Rows from block 2 of a small image deblurring model, named by matrix and row number. Rows with one number belong to one channel. Each number is 128 + 32 x the weight over its row's rms, rounded and kept within 0 to 255. All counts start at 0.
After each channel's rows are labels from the 100 images, of 14976, where the channel reaches its highest value: "colour at peak" is the nearest of a few named colours to the mean colour under the peak. Only what is clearly more common there than usual is listed. The data: larger renderings of crowded toy scenes.
# convs0: first 3x3 conv (model.enc.2.0.convs.0.weight, 256x256x3x3, each kernel summed), inputs 0-255
# convs1: second 3x3 conv (model.enc.2.0.convs.1.weight, 256x256x3x3, transposed, each kernel summed), outputs 0-255

convs0.229 [ 99 132 125 172 143  80 150 109 136 105 123  91 164  97 113 115 103 201 179 137 163  86  99  73  97  98 181  58 162 103 119  76  94 139 140  81 101 125 156 124 162  97  92  84 145  93 136 153 105 143  91  90 157 119 147 138 107 115  90 129 136 114  88 146 116  58  74 130  85  86 156 114 118 110  96 110 142 143 123 131 145 183  91  70  81  86 134  98 157  81 141 135  77  74  73 111 134  61 118 137  98 116 124 100 115 134 179 128  97  84  85  72  86 119  55 115 107 120 144 108  80 152 177 164 124  94 104 111 117 114 120  89 118 117 120 136 106 108  95 115 148 121 122 123 137 100 179 125 120  94  97 110  67  80  82 124 183 127 169 108 124 154  93  96 177 115 143 155 147 110 117 106 174  94 137 122 101 134 112  78 117 122  81 110 168 125 120 135  59 127  83 107 151 119 132 137  98  81 143 133 136 103 110  80 185 118  81 100 158 165 167  99 146  93 120 104 118 107 129 153 197 177 165 101 116  82 149 139  48 192 189 121 126 103 141 100 126 157  84 138 103 159  22 137 101 150 134 172 105  66 121 105 133  95 103 132]
convs1.229 [166  91 154 133 151 100 137 172 116 144 146 118 113 122 144 144 187 255 135 130  71 129 149 149 193  99 103 161 196 145 110  87  68 138 147 127 110  78 117 173 177 123 116 118 116 112 143 126 111 135 122 152 113 106 119 140 184  93  81  91 144 111 121 181  89 133  91 176 174 105  98 136 163 167 120 171 152  91 129  16  86 157 179  93 121 156 125 139 175  73 144 145 164 152 120 118 122 144 117 191 105 155 117 159 106 153 128  44 154 100  45 114 131 133 119 129 101 143 134 115 167 157  85 100 119 127 138 144 180 147  76 131 124 167  81 138 156 122 117 129 130  75 107  55 121  87 178 146 129 137 130 128  98 144 118 118 109 171 144 123  90 145  93 110  79 147  87  85 157 119  99 162  62 138  96 130 148 160 107 144 116 176 104 120 106 102  88  79 166 118 115 102 158 199 157  91 140 138 137 180 135 151 156 140 138  96 114 112 156  81 177 107 128 138 107 110 118 186  99 152 170  71 105 163 146 125 134 191  83 143  95 107 134 102 105 159 139 102 137 131 112 114  80 131 109 128 117 149 146  67 125 116 166 132 145  98]
colour at peak: black

convs0.146 [ 95 146 110 146  94 138 101 125 152 103 128 142 111 120 162 190 122 106 154 139 130 136 129 144 151 121  98 110 139 175 100 144 137  98 119  87  81 172 121 107 115 134 124  93 150  68 116 159 113  17 120 123 101 134  61 123 115 182 125 116 124 113 161 119 105 134 123  73 152 168 152 120 114 173 127 111 142  64 189  76 132 144  89 136  74  93 128 119 177 128 125 130 110 119 110 158 125 125 108 109 101 118  96 139 118 112  97 140 132  39 128 120 123 119 135 118 113 143 146 118 146 163 114  96 112 160 119  76 177 175 170 124  59  46 159 137 138 151 133  87 120  92 174 132 137 128 137 139 156 126 138 102 119 147  83 116 150  97  50 122  91  48 126 112 169  43  93 193 139 127 146 119 172  98  96 138 144 107  98 139  53 141 130 102 129 132 106  80 120 163  96 142  69  81  35 178  81 163 115  61 117 114  79 112  39 121  95 122  63 187  89 148 146  86 106 108  57 152 109 117 111 107 138 108 132 125 175  90 119 104 105 127 136 121  88 134 103 102  90  78 109 132 112 130 115 132 136  76 108  86 100 162  93  76 134 151]
convs1.146 [129 124  93 148 101 145 100  95 154 128 138 151 150 136 143  70 113   0 183 177  93 132  96 133 166  82  71 186 124 134 114 124 111 164 112 138 151 129 150 149 170  62 160 117  91  94  93 114  66 181 155 158 103 129 116 127 131 136 159  57 121 100 109 120  99 148 159  80 126 126 132 165 108 143 137 165 139 103 139 108  97 131 163 255  86 118 154 145 120 157 115  23 134 163  86 122 125 175 150 172 152 113 131 152 138 152  54 127 150  87  78 167 120 156 139 136  73  83 130 134 159 111 140 159 110 104 145 144 123 144 131 155 158 132 118 122 137 112 124 131 134 132 151  94 147 102 147 162 128 175 115 114 125 173 129 122 105  92 107 125  96  87 130 129 110 108 157 103  93 126 114 171  81 143 131 134 165  97 176 156 170 147 140 150  75 144 177 114 118 102  89 133 151 151  38 110 125 150 107  88 144 139 130 144  90 157 139 117 116 238 158 179 139  87 126 142 147  79 140 100 132 194 174 132 120 146 130 121 105  66 139 137 104 127 103 146 141 134 129 119 124 106 158 165  90 158 115 142 128 137 139 137 139  69 151 161]
colour at peak: black

convs0.240 [ 98 141 122 141 131 164  98 104  92 103 109 143 116 107 128 147 129 165 154 155 149 130 109 177 149 180 143  97 227 176 144 165 125 140 101  70 146 199 176 116 158 131 135 111 128  76 145 150 135 195 122 168  99 177 115 129 108 155  99 170 183 144 165 108 139 187 112 129 146 141 153 124 151 192 121  95 102 132 158 145 159 155 124  75 101 112 108 148 135  98 119 126 181 134 170 161 155 168 140  80 121 159 103 136 165 124 123 140 136 152 108 165  93 129  86 148  98 111 139 169 178 164 161  97 135 130  91 118 157 168 161 135  67 157 154 175 140 181 142 105 112 166 173 155 124 175 104  96 173 153 153 100 114 141  76 156 151 114 178 112  63 157 166 203 161  67 143 172 127 137 168 218 189  93 151 159 124 173 109 150 123 139 164 122 155 160 105  91 118 147 112 148  85  62  70 199 149 136 120 128 174 124 162 131 207 182 112 104 105 139 119 176 159 106 116 135 130 145 112 124 165 179 131  75 144 157 165 130 125 109 122 126 185 156  83 101 148 120 120  75 156 117 126 105 100 110 167 154  81 148  90 129  86 140 110 170]
convs1.240 [ 95 122 151  93  79 100 219 130 125 140 103 144 113 136  70 190 131 183  69 123 122 139 169 124 127 104 168 127 255 125  60 100  78  92 119 145  90  67  98  99 146  79 110 129 154 110 153 116 153 180  91 145 139  94 124  89 149  95 114  98 121 111 136 152  83 127 172 107 123 143 139 125 132 149 126 154 127 105 146  88 125 152 102 124  29 110  81 114 137 158  92 188 118 110 130 137  96 109 185  77 107 118 125 108 108 103 174 173 140 172 119  76 144 149 120 166 121 109  88  69 129 103  79 113 120 155 160  98 148 149 109 160 132 129 115 113  84  73  85 113 129 140 125 112  95 106 146 121 112 132 136 165 145  99 123 151  99 158 157 131 159 158 137  98  41 114 107 158 118 131 107 136  64 159 104 156 119 124 115  96 152  88 143 182 120 131 177 103 142 120 151 147  32 151  89  97 143 117 137 178 118 138 132 105 138 117  77 119 109 188 114 113 105 152 142  85 157 175 122 131 122 111 155 143 166 137 107 141 127  54 109 110  88  85 112  78 140 123  96  80 102  44 173  98 142  92 107 109 156 188 130  96 151 123 126  69]
colour at peak: black

convs0.191 [ 99 107  96 137 134  90 134 109 114  85 141 133  81 172 123 162  99  88 134 143 154 157 184 156  50 119 131 164  87 154 139 120 125 139 178  75 125 112 112 124  96 121 141 145 112 236 146 147 135 213 103 133 130 139 156 133 161  98 144 125 140 190 122 107 110 148  60  91  93 143 156 140 115 161  97 175 171  81  42 144 159 109  50 172  68 185 128 113 104 132 144 122 122 137 130 153 130 131 131 117  99 116  96 120 125 177  93  35 146 121 116 143  88 188 104 148 144 144 107 136 185 106 121 111  89  87 138 161 174 159 127 140  83 168  85 143 164 139 120  88 165 129 162 134 118 137 107 139 118  93 125 111 130 102 219 140 133 148 150 131 128 143 142 120 114  95 115 117  67  89 127 114 104  35 160 103 131 192 106 150 102 157 134 175 174 139 120  63 113  95 133 102  94  85 210 124 114 156  92  87 159 160 160 130  88  94 137 124 125  93  93 172 143  62 124 106 123  82 130  94 125 113 114 133 131 105 161 132  28 100 133 112 123 136 150 140 130 105  86 141 160  86  91 140 120 129 124 112 166 123 127  67 121 126 144 153]
convs1.191 [104 113 139 128 158 124  56 123 107 119 114  87 151 118 113 187 135  20 120 147 134 102 136 123 142  88 127 200 156 122 127 105 125 185 163 171 110 108 132 141 197 111  87 113 101 186 113 139 107  47 135 128  67  79 114 121 136 126 152 132 121 124 100  48 104 119 130 107 104 136 130 107  85 127 133 153 123 122 112 139 122 172 181 163 165  90 117 129 137 107 116   0 127  85 146 125 115 140 111 114 101 143 105 113 119 147 117 115 125  49  91 121 167 104  76 126 115 105 129 105 104 110 242 165  76 104 162 148 130 129 136 111 129 125 152 106 127 131 126 161 140 147 115 117 137 101  85 103 108  70 126  73 122 128 182 112 105 123 112 117  91 141 125 110  91 152 146 143 108 167 103 133 114 118 124 131 133 132 191 121 145 117  96 150 122 122 181  98 133 134 125 110 229 185 255 102 112 132 162  65 136 113  92 124 132 126 154 130 152  93  75 154 107 100 116 143 115 118 108 162 124 108 116 101 122 137 108 124 143 181 136  95 100  97  97 143  78 134 141 151 123 172 182 142 138 128 100 124 116  69  93 116 103  89 121 135]
colour at peak: grey

convs0.12 [ 99 137  87 113  75 106  70  86 163  92 111  91 129  94  90 109 115 160 116 130 167  95 133  93 148 129 112  63 137 103 109  99 121  69 143  98 127 157  91 113 112  96 107 126 177  85  91 133 107 132  99  96 129 111 108 128 138 124  79 111  76 130 106 120 141  56 127 130  93 144 142 103 126 110  77 118 120  91 140  97  97 126  73 135  52 112 135 121 131 106 157  71  90  86  30 109 134  68  92  85 151 131 137  69  90 122 112 114  99 123 135  88  79 111  86 106  86  92 149 155  67 152  99 140 137 171  66 111 131 114 145 103  86  83 147 118 128 133  55  57 125  96 111 144 117 125 140 133 107 156  96 162  96 109 110 168 120  87 126 102 141 100  63 142 127 118  62 134 135  68 111  42 136 112  95  76  94 143  91 127 124 101 118 116 131 112  72  75  70 144  92 102  88  58  76 152 123 113 127  83 127  84  87 149  92 149 112  84  73 140  93  84 156 114 115  93 103 149 100  93 172 114 100 124 114  69 130 108 114 127 103 134 137 135  84  87  97  68  90  67 120 139 133 121 102  98 140  78 133  79 137 117 136  77 123 118]
convs1.12 [140 121 173 147 135 146  67 105 137 191 167 159 169 158 150  72 152  86 146 162  40 125  76 143 145 121 103 111 125 123  95 127  46 132 156 113 166 101 143 146 148  68 106 155 128 146 145 130  79 192  88 152  98 103 107 165 197 139 137  74 143 143 109 135 100 154 138 154 144  93  86 129 114 153 101 187 142  72 187 116 125 186 143 113 122 167 126 137 149 152 151  75 140 157  71 113 152 167 146 174 141 159 145 160 152 168 109 164 135 171  48 155 116 143 101 110 127 109 147 129 208 115 142 148 144 132 104 125 126 129  98 128 133 170  51 120 188  71 126 165 156 149 147  81 177 140 174 195 151 206 125  90 152 179 164 147 102 105 106 132 111 135 127 111 101 138 164 127 108 144 125 191  66 144 123 205 179 115  96 144 133 187 112 107  71 126 137 135 134 178 179 106 106 144  44 111 117 128 194 125 152 170 139 122 133  99  96 120 136 195 146 140 146 148 149 150 163 131 119 136 126 154 128 171 121 170 158 132 114 169 139 131 105 121  80 114 166 141 147 157  90 147 138 180 101 140  94 155 130 160 132 114 146 130 144 141]
colour at peak: black

convs0.45 [169  80 115 104 122 126 163 145  74 123 105  94  36 152 101  98 108 109  96  74 138  98 148 122 121  82 121 168 112  83 111 104 114 173 127 165 126 102  81  92 100 126  83 116  94  96 124  91 144 215 127 104 106  82 163 116  66  94  97 134  96 122 116  55 118 118 113  97  71 151 154 143 109 102 136 117 127 168 169 148 119 114 190 122 137 107 105 166  51 154  98 160  90  80 119 139 105 101  88 137 123 119 171 106 113  74  95  84 137 194 137 136 117  97 126 119 151 103  99  99 100  88 105  70 132 102 153 208 139 125 121 122  89 103 128 114 106 146 112 135  98 121  96 114  84  90  71 110 101 109  88 165 144  83 133 104  93 123 144 151 118 128 112 100  92 185 133  88 149 107  65 118  91  75 100  94  79 200 116 136 143  97 115 146 153 113 125  51 132  90 171 125 116 213 143 115 140 113 129 162  89 116 158 120 140  76 176 123 159  82 101 113 112 154 125 137 130 109 145 131  76  87 138 126 115 147  91 183 185  93 109  67  98 117 148 192 102 104 137 165 124 101  47 101 142 119 125 129 150 164  87 103 109 104 108  86]
convs1.45 [102 136 193 124 138 145  59 107 123 102 122 129 124 126 129  55  94  84 133 143 155 167 124 137 151 169 124 105 132 153 153 133  99  90 110 144 140 131 141 153 133 117 141  86 104  76  95 136 124  80 114 157 107 150 129 164 124 132 156 122 158 102  96 119 108 131  92  34 137 148 128  70 124 145 158 134 132 109 118 162 131  77 208 175 177 119 123 135 157  99 151 134 163 137 162 168 132 158 138 145 127 144 113 167 147 155 101 129 114  67 156 154 230 130   0 151  53 124 129 142 119 117 128 133 144  76  97 113 133 118 134 132  57 138  90 129 126 183 185 121 139 126 166 140 105 144 129 146 125 154 138 138 115 174 167 117 130 118  36 111 178  99 127 109 125  98 118  94 130 159 123 154 122  58 154 122 162 128 113  97 160 135 120 120 158 181 197 164  95 187 144 130 222  58 181 124 146 131  54 146 147 144  88 149 135 139 160 133 137 118 109 150  92  59 151 121  92 179  86  96 110 179 127 102 129 140 108 139 134 121  99  91 152 110 120 127 103  70 148 202 146 136 127 114 192 114 113 149 132 124 117 113  73 123 114 143]
colour at peak: grey

convs0.51 [162 114 123  85 159 119 127 150 109 168 116 151 155 143 123 103 102 134  63  98 159 163 152 152 116 122 132 128 131 121 118 154 162 141 152 138 111 142 118  86 156 173 161  96 109  86 112 121 161 168 142 149  45 146 108 116 142 160 102 160 125 178 134  93  98 171  89 127 137 140 125 155 137 100 142 119 136 197 106 137 119  89 123 131 183 166 115 151  80 165  68 169 153 166 218 130 114 142 167 162 131 143 152 149 131 139 161 125 134 130 167 144 150 100 168 148 179 162  86 132 154  80 140 117 117 112 150 170 158 119 134 140 144 168 155 115 118 125 152 113  90 158 105 177  72 136 123 108 124 130 137 143 176 149 117 133  64 159 195 177  35 137 138 111  59 170 176  84 143 173 126 114  73  50 101 127 121 156 179 120 138 139 153 154 129 129 146 104 159 111 181 153 122 196 197 130 159 147 156 178 124 139 155 147 233 116 154 176 157  60 143 117 123 148 171 171 145 123 159 136 108 199 151 161 140 134 123 133 154 122  66  93 145 135 160 169 108 199 152 152 144  73 101 101 150  81 138 202 140 136 142 101 141 173 171  96]
convs1.51 [135 119 122 135  86 158 200 106 139 132 159 162 139 139 153 191 160 171  87 141 123 147  71 145  76 196  74 171 177 128 182 146 105  87 144 100 131 131 136 146  56 126 109 137 140  82 196 164 133  85 114 119 113 166 176 171 146 123 158 138 211 122 180  86 163 128 118 116 180 145 155  73 196 133 120 123 128  98 128  63 159  82 100  72  88 136 130 179 105  79 171 215 187 142 176 151 145 118 118 142  73 129 114 132 126 138  86 150 130  70 173 130  90 159  41 109 128 133 158 141 147 166  94 107 150 124  97 117 120 130 138 126  61 135 145 150 118 180 113 149 134  97 115 128 137 144  92 176 128  66 115 144 139 158  57 102 147 131 116 115 140 108 164 131 129  99 144  94 143 109 173 140 163 129 170 118 142 108  83 105  96 154 147 108 130 181  86 100 123 148 143 139  96 135 196 147 133 150 150 138 138 120 136 152 171  90 103 127 157 123  86 125 144 142 128  77 138 198  87  92 146  92 157  80 142 163 104  82  66 113 122 154 138 119 124  93 169 145 128 108 128 182 101 137  71 154 125 116 103  60 138 132 114 159 120 160]
colour at peak: grey